Weights of a small image flow-matching model: 12.6M parameters, batches of 128.
Rows from block 4, named by matrix and row number. Rows with one number belong to one neuron. Each number is 200 + 40 x the weight over its row's rms, rounded and kept within 0 to 999. All counts start at 0. After the name is the row's rms in percent of the matrix's.
# fc1: MLP up (model.blocks.4.mlp.fc1.weight, 768x256), inputs 86-171
# fc2: MLP down (model.blocks.4.mlp.fc2.weight, 256x768, transposed), outputs 86-171
fc1.25,071,197,209,218,185,197,129,220,161,182,169,237,216,200,139,180,84,222,192,206,185,198,255,228,181,156,189,224,260,206,140,181,208,196,166,181,217,158,219,263,245,202,134,129,101,258,179,183,199,172,247,127,216,158,142,167,199,178,191,142,145,255,191,191,178,188,184,201,214,232,247,210,229,239,227,201,163,262,274,175,192,247,182,183,211,262,283
fc1.26,103,187,171,216,194,264,231,109,198,195,154,215,202,255,180,110,177,232,193,172,230,183,237,143,127,192,157,214,73,189,229,205,219,226,183,226,222,173,237,208,194,241,232,113,177,222,261,172,179,253,254,226,225,164,237,213,213,194,192,145,272,124,176,230,256,126,154,207,296,161,206,197,213,262,197,174,199,212,231,179,220,177,154,255,207,220,203
fc1.27,075,248,222,238,165,202,309,235,188,193,168,86,217,120,233,230,131,205,195,199,196,262,229,171,199,198,181,216,174,205,200,257,172,152,186,273,194,222,186,168,107,128,143,206,215,206,231,196,161,202,208,211,238,106,209,215,157,240,241,242,294,218,169,191,215,177,240,152,163,157,208,176,221,199,146,210,192,180,208,211,210,181,208,248,175,190,239
fc1.28,069,240,195,289,186,181,208,240,124,264,183,145,173,211,226,214,176,211,168,199,206,257,220,198,196,208,189,161,190,208,161,168,172,209,234,219,168,177,183,200,173,147,170,188,158,207,210,214,243,195,211,207,246,95,170,196,147,213,214,103,365,194,206,224,132,197,224,174,175,234,260,248,222,195,190,183,201,258,296,173,153,191,185,222,231,235,242
fc1.29,123,219,242,152,177,181,208,244,195,230,158,197,163,187,187,195,209,232,227,185,196,187,123,146,266,223,336,221,165,111,166,236,198,169,188,191,210,181,140,206,229,211,174,208,210,182,116,112,233,222,178,155,191,190,180,194,227,235,231,140,222,176,222,133,194,308,209,232,151,160,233,158,206,216,196,213,115,177,156,263,236,206,216,274,284,206,206
fc1.30,067,184,292,173,136,207,198,216,234,214,245,273,100,249,210,226,189,195,239,170,194,199,224,166,156,188,177,169,229,197,197,259,197,180,197,236,180,201,186,183,257,205,253,193,281,155,206,200,152,157,269,187,224,190,212,195,142,154,186,123,226,271,168,192,233,207,222,184,182,174,207,268,197,210,176,246,147,130,246,275,128,231,212,203,182,176,138
fc1.31,090,174,166,207,202,122,169,180,265,169,188,206,201,211,209,174,136,173,136,188,241,163,134,138,142,228,178,141,133,177,182,144,221,198,216,217,221,223,185,274,221,191,141,161,204,187,231,176,190,211,267,202,175,157,266,179,177,199,208,150,175,192,161,184,214,144,206,242,238,167,254,105,181,184,171,214,173,251,217,238,114,180,148,268,145,178,174
fc1.32,137,146,230,136,154,205,191,73,197,203,93,235,146,190,191,146,283,217,152,152,187,192,254,198,217,180,217,190,200,140,134,169,212,206,209,176,148,230,158,203,203,184,141,209,222,199,169,76,215,148,217,215,149,230,107,235,174,172,195,171,186,139,155,161,158,258,187,226,199,196,207,221,244,230,196,131,139,209,168,225,201,255,163,229,332,193,226
fc1.33,093,258,125,161,158,156,179,190,205,207,174,198,142,232,189,169,163,104,189,158,288,162,151,166,181,192,217,167,217,239,180,157,164,229,162,205,179,206,204,184,220,172,232,98,165,190,189,198,200,206,235,254,166,171,232,97,219,259,204,209,195,176,203,208,259,150,185,231,207,183,233,228,209,139,192,204,178,213,189,195,199,177,205,185,178,186,170
fc1.34,089,201,148,166,188,154,172,209,264,207,196,182,139,243,172,189,217,142,162,148,253,191,196,137,128,137,223,206,190,231,172,123,223,227,187,202,262,202,237,253,148,166,128,134,193,153,248,197,181,169,245,235,188,167,275,155,167,197,175,182,222,229,207,189,268,110,225,213,264,183,240,160,254,160,194,206,144,187,152,231,226,181,220,127,143,152,166
fc1.35,095,161,188,181,213,221,243,148,264,182,135,192,174,152,202,266,230,192,228,240,216,214,214,181,253,262,145,225,199,170,222,179,268,189,228,235,162,213,211,190,251,256,160,290,187,127,258,103,197,207,219,223,200,211,91,202,183,189,235,230,224,173,217,214,191,304,228,155,191,205,211,200,180,188,173,198,175,223,217,173,198,177,268,174,250,172,213
fc1.36,081,203,227,239,201,209,231,253,248,233,216,170,106,236,198,217,240,245,242,174,230,186,221,234,227,242,172,175,191,248,184,183,192,202,257,174,161,202,188,187,139,325,222,216,237,201,170,215,183,164,266,175,161,168,187,183,268,136,232,271,158,157,215,219,206,208,263,191,158,247,173,255,156,213,176,270,157,251,205,227,120,190,237,206,186,225,222
fc1.37,102,220,139,207,180,195,240,162,187,207,154,179,129,204,252,126,180,189,159,210,241,183,197,251,129,207,131,173,191,171,254,177,220,165,205,223,252,197,213,205,242,201,181,131,187,208,276,110,229,225,224,235,203,164,310,180,175,226,197,225,200,195,240,238,290,86,221,221,261,163,283,207,228,173,204,241,241,240,178,191,212,185,164,221,148,197,146
fc1.38,080,222,168,245,225,210,310,223,218,227,214,106,277,158,193,231,84,239,305,217,232,158,227,167,210,261,196,184,214,173,266,179,217,195,250,217,241,186,241,213,144,231,186,232,145,171,208,194,236,201,201,181,193,88,169,239,225,264,194,280,158,180,236,166,166,239,222,216,190,223,152,200,191,177,198,200,273,148,202,262,115,198,214,267,195,193,160
fc1.39,117,168,174,258,160,125,207,245,197,206,132,184,153,166,207,162,196,198,198,172,215,173,207,147,111,164,212,152,265,150,187,162,194,190,234,235,223,150,266,294,243,222,98,153,154,216,247,135,183,162,245,216,151,177,314,198,117,146,206,161,153,196,183,184,254,168,211,247,263,211,281,173,207,192,189,236,191,233,191,232,166,159,204,230,158,146,158
fc1.40,100,161,169,198,168,202,181,264,137,223,200,257,208,186,228,155,219,229,183,180,280,185,161,240,105,109,269,208,193,194,211,184,137,191,206,180,197,199,245,150,182,177,215,120,206,180,153,107,206,222,229,201,191,199,335,123,180,215,235,245,199,186,246,183,218,119,220,277,256,177,172,176,183,167,209,176,204,243,164,183,181,184,172,241,100,185,157
fc1.41,069,270,229,167,211,174,152,220,247,186,220,175,219,231,230,221,277,182,215,161,203,127,258,126,190,200,172,173,261,186,234,191,211,256,255,216,185,152,197,190,158,225,250,225,221,229,172,191,175,193,204,257,236,172,229,191,209,181,150,188,101,190,237,152,192,176,212,218,192,146,193,197,269,191,224,204,229,220,111,221,175,201,165,187,195,182,211
fc1.42,082,215,131,186,194,238,208,231,232,228,190,159,179,240,204,243,145,248,262,223,242,238,194,257,250,219,220,224,236,256,201,187,255,206,234,219,185,205,263,218,247,196,277,281,195,234,173,186,235,182,276,160,239,229,151,213,220,147,214,159,268,157,206,221,241,275,233,216,127,305,196,194,242,176,181,190,137,273,221,169,212,214,257,139,254,235,269
fc1.43,089,132,188,161,223,153,222,192,166,218,146,210,155,207,181,100,234,281,195,208,228,213,144,169,184,113,306,196,234,135,222,187,150,205,179,180,185,231,154,200,215,176,162,96,204,215,98,160,202,179,236,211,185,201,252,193,183,203,169,222,177,164,225,129,203,173,179,263,224,165,226,159,185,178,230,188,104,205,173,217,252,225,152,288,231,202,215
fc2.25,100,276,214,229,195,231,164,224,184,192,179,88,210,186,217,230,163,202,147,131,181,211,160,238,215,201,191,108,205,223,196,172,213,226,163,200,289,197,209,274,159,204,172,196,213,222,223,280,199,247,203,301,281,141,212,227,136,209,199,166,220,197,215,191,245,182,204,90,197,134,215,249,212,218,246,177,249,231,212,184,164,196,194,178,176,234,196
fc2.26,086,250,241,177,191,176,229,239,232,206,214,252,206,151,219,222,168,194,178,149,198,182,164,217,224,181,217,226,177,97,172,204,226,190,216,198,201,225,215,273,222,143,185,241,207,204,196,210,208,186,187,158,244,200,211,184,137,143,222,147,228,184,202,215,192,193,86,166,182,241,223,242,200,261,218,192,197,194,194,144,167,189,179,243,212,239,189
fc2.27,084,209,150,182,193,166,265,245,155,243,210,203,241,195,215,268,137,166,246,209,234,309,162,125,174,212,221,115,162,201,196,232,230,186,207,161,194,257,215,88,252,152,195,248,179,211,199,280,231,254,186,219,176,199,194,183,220,193,193,215,125,222,184,110,93,175,209,214,218,270,219,268,303,186,191,86,209,145,199,154,238,192,194,232,157,133,180
fc2.28,079,96,165,268,216,248,185,244,277,225,186,179,207,163,187,237,190,201,280,184,206,232,212,212,239,228,244,176,239,234,177,170,209,230,181,179,200,144,205,192,159,148,194,135,188,214,199,335,275,185,172,296,220,144,233,253,148,207,136,250,201,217,161,178,150,182,211,174,215,173,303,295,223,184,206,139,246,188,278,190,215,191,177,199,173,120,206
fc2.29,111,177,272,176,215,155,150,204,247,182,295,233,186,234,193,180,177,199,219,238,202,209,202,195,211,125,192,224,209,65,187,156,221,186,166,193,209,223,206,190,58,215,219,199,208,162,184,158,158,172,184,214,170,197,201,171,166,192,185,201,203,206,190,224,168,177,191,268,205,214,145,224,174,176,205,188,204,210,204,174,241,198,218,228,209,194,207
fc2.30,085,271,215,168,189,199,171,223,138,163,194,204,199,339,209,211,234,183,225,215,246,244,215,217,221,196,159,177,152,225,240,147,187,194,220,180,236,247,233,53,189,174,196,119,206,195,179,228,158,220,223,249,195,160,198,259,144,235,119,106,181,207,194,167,234,197,198,140,202,177,184,178,219,181,171,51,290,249,226,196,180,151,227,169,181,151,207
fc2.31,088,164,111,166,176,185,109,184,240,199,194,235,187,167,189,223,215,175,228,222,180,196,249,257,206,142,270,163,135,0,212,240,205,198,209,187,180,202,238,230,162,206,201,267,178,223,225,178,227,232,231,185,243,178,194,193,185,189,228,171,227,194,194,189,210,191,226,150,203,209,218,250,186,225,207,173,233,240,189,131,169,176,188,163,206,294,227
fc2.32,127,277,260,227,183,204,228,226,222,191,159,197,210,249,188,147,239,178,230,210,221,163,195,208,180,156,226,223,213,157,207,190,182,185,185,197,192,176,178,174,61,203,202,224,204,214,212,219,203,190,196,162,184,275,179,218,164,214,236,208,234,195,186,179,210,226,0,208,208,204,168,227,165,206,188,217,196,242,218,243,99,190,202,198,202,159,214
fc2.33,110,249,249,186,183,195,88,176,224,237,217,258,193,165,218,160,177,176,207,122,232,202,245,228,194,230,235,209,178,197,210,210,192,223,197,192,225,180,189,169,91,181,166,193,197,224,217,227,164,195,213,180,186,226,234,225,21,224,225,180,216,210,214,206,181,173,201,154,173,190,189,229,137,212,168,146,219,226,205,182,73,197,178,180,216,180,211
fc2.34,088,186,68,145,199,180,125,215,146,214,214,225,207,176,201,207,158,226,159,252,210,174,159,170,225,189,304,183,192,283,196,253,212,177,176,220,233,242,227,237,216,136,192,196,191,206,192,234,208,285,192,175,254,266,194,179,119,224,260,189,244,210,210,157,179,220,300,163,192,136,181,286,164,198,187,216,186,215,228,95,112,182,190,130,181,210,218
fc2.35,095,170,251,242,210,212,242,225,205,184,257,205,202,235,197,173,193,241,223,224,177,206,180,194,196,149,219,221,163,173,172,143,212,210,224,218,196,183,204,165,118,201,202,198,187,204,201,229,195,256,215,164,211,212,189,171,277,233,198,157,199,208,186,209,131,193,307,183,186,203,199,178,188,215,196,207,232,165,197,199,224,177,188,131,237,163,200
fc2.36,085,152,286,190,197,176,200,192,195,147,295,258,241,251,172,225,178,162,188,188,240,212,146,229,190,187,107,204,289,252,121,143,170,176,232,195,250,194,219,259,218,193,192,202,163,176,197,280,244,216,209,161,217,292,213,184,239,205,219,176,227,237,186,145,180,188,213,234,246,220,185,159,200,213,201,161,158,228,205,226,237,232,200,217,255,169,160
fc2.37,093,196,227,186,189,185,127,198,151,197,245,183,217,209,181,187,211,200,238,271,194,215,197,165,208,171,164,189,169,58,161,238,225,180,178,213,210,152,176,186,150,211,190,224,185,183,200,226,206,199,195,224,168,255,183,136,201,192,153,198,190,199,193,159,224,212,227,232,210,170,180,202,234,163,193,229,196,179,193,282,210,213,206,76,185,170,181
fc2.38,095,136,104,181,221,151,253,243,203,190,274,151,153,153,206,191,169,259,219,212,227,175,185,132,227,195,232,174,302,186,161,200,215,180,196,205,137,224,198,210,336,355,221,172,183,260,225,248,196,162,248,272,241,95,190,170,237,168,161,207,235,198,212,182,214,216,212,240,225,201,250,188,182,172,233,218,211,237,198,161,353,195,186,250,219,202,203
fc2.39,092,175,191,206,187,187,141,206,160,210,253,147,216,165,188,144,190,231,211,131,283,234,199,147,206,178,205,201,198,0,171,199,204,189,201,218,212,179,197,264,167,185,228,196,193,207,224,251,233,147,204,236,220,84,202,221,178,195,196,216,219,180,176,157,194,224,300,223,179,225,166,162,178,195,156,177,192,289,196,206,160,194,200,18,216,159,203
fc2.40,107,231,180,206,203,223,145,187,216,220,152,306,230,232,224,200,224,214,201,197,205,197,187,138,218,241,194,247,141,86,193,202,201,226,144,225,159,187,169,192,165,170,209,213,215,193,200,217,209,167,172,249,168,245,187,218,240,149,256,199,217,211,216,214,168,235,233,189,202,182,196,230,230,184,145,255,200,172,204,214,119,230,183,183,201,221,182
fc2.41,084,157,201,162,200,180,156,113,140,211,135,172,190,300,146,208,220,181,173,218,143,162,202,197,175,180,258,191,180,159,151,189,204,158,207,229,160,216,189,190,194,218,206,209,195,196,203,151,261,277,175,196,150,136,217,248,198,220,177,233,162,203,199,153,225,196,200,195,189,253,215,168,118,195,182,181,185,213,187,172,187,198,217,210,197,289,165
fc2.42,086,173,317,248,219,194,229,188,220,185,221,169,227,160,215,325,171,134,198,207,169,235,137,185,187,166,179,179,259,315,163,167,184,209,207,231,242,208,170,189,190,293,190,188,176,197,245,253,174,241,204,198,172,140,173,142,156,225,204,158,236,209,194,172,194,208,233,192,206,289,226,275,215,199,189,259,208,207,194,307,138,223,177,147,236,187,169
fc2.43,087,191,210,157,202,254,192,179,190,190,242,247,225,165,196,127,198,162,223,270,219,209,185,223,222,200,230,162,237,55,179,225,215,184,221,191,197,164,160,211,199,261,219,197,168,215,223,199,200,174,193,182,190,212,179,220,196,187,169,213,221,180,195,180,186,232,78,197,216,201,136,265,164,213,158,173,230,207,159,168,210,190,189,321,246,187,200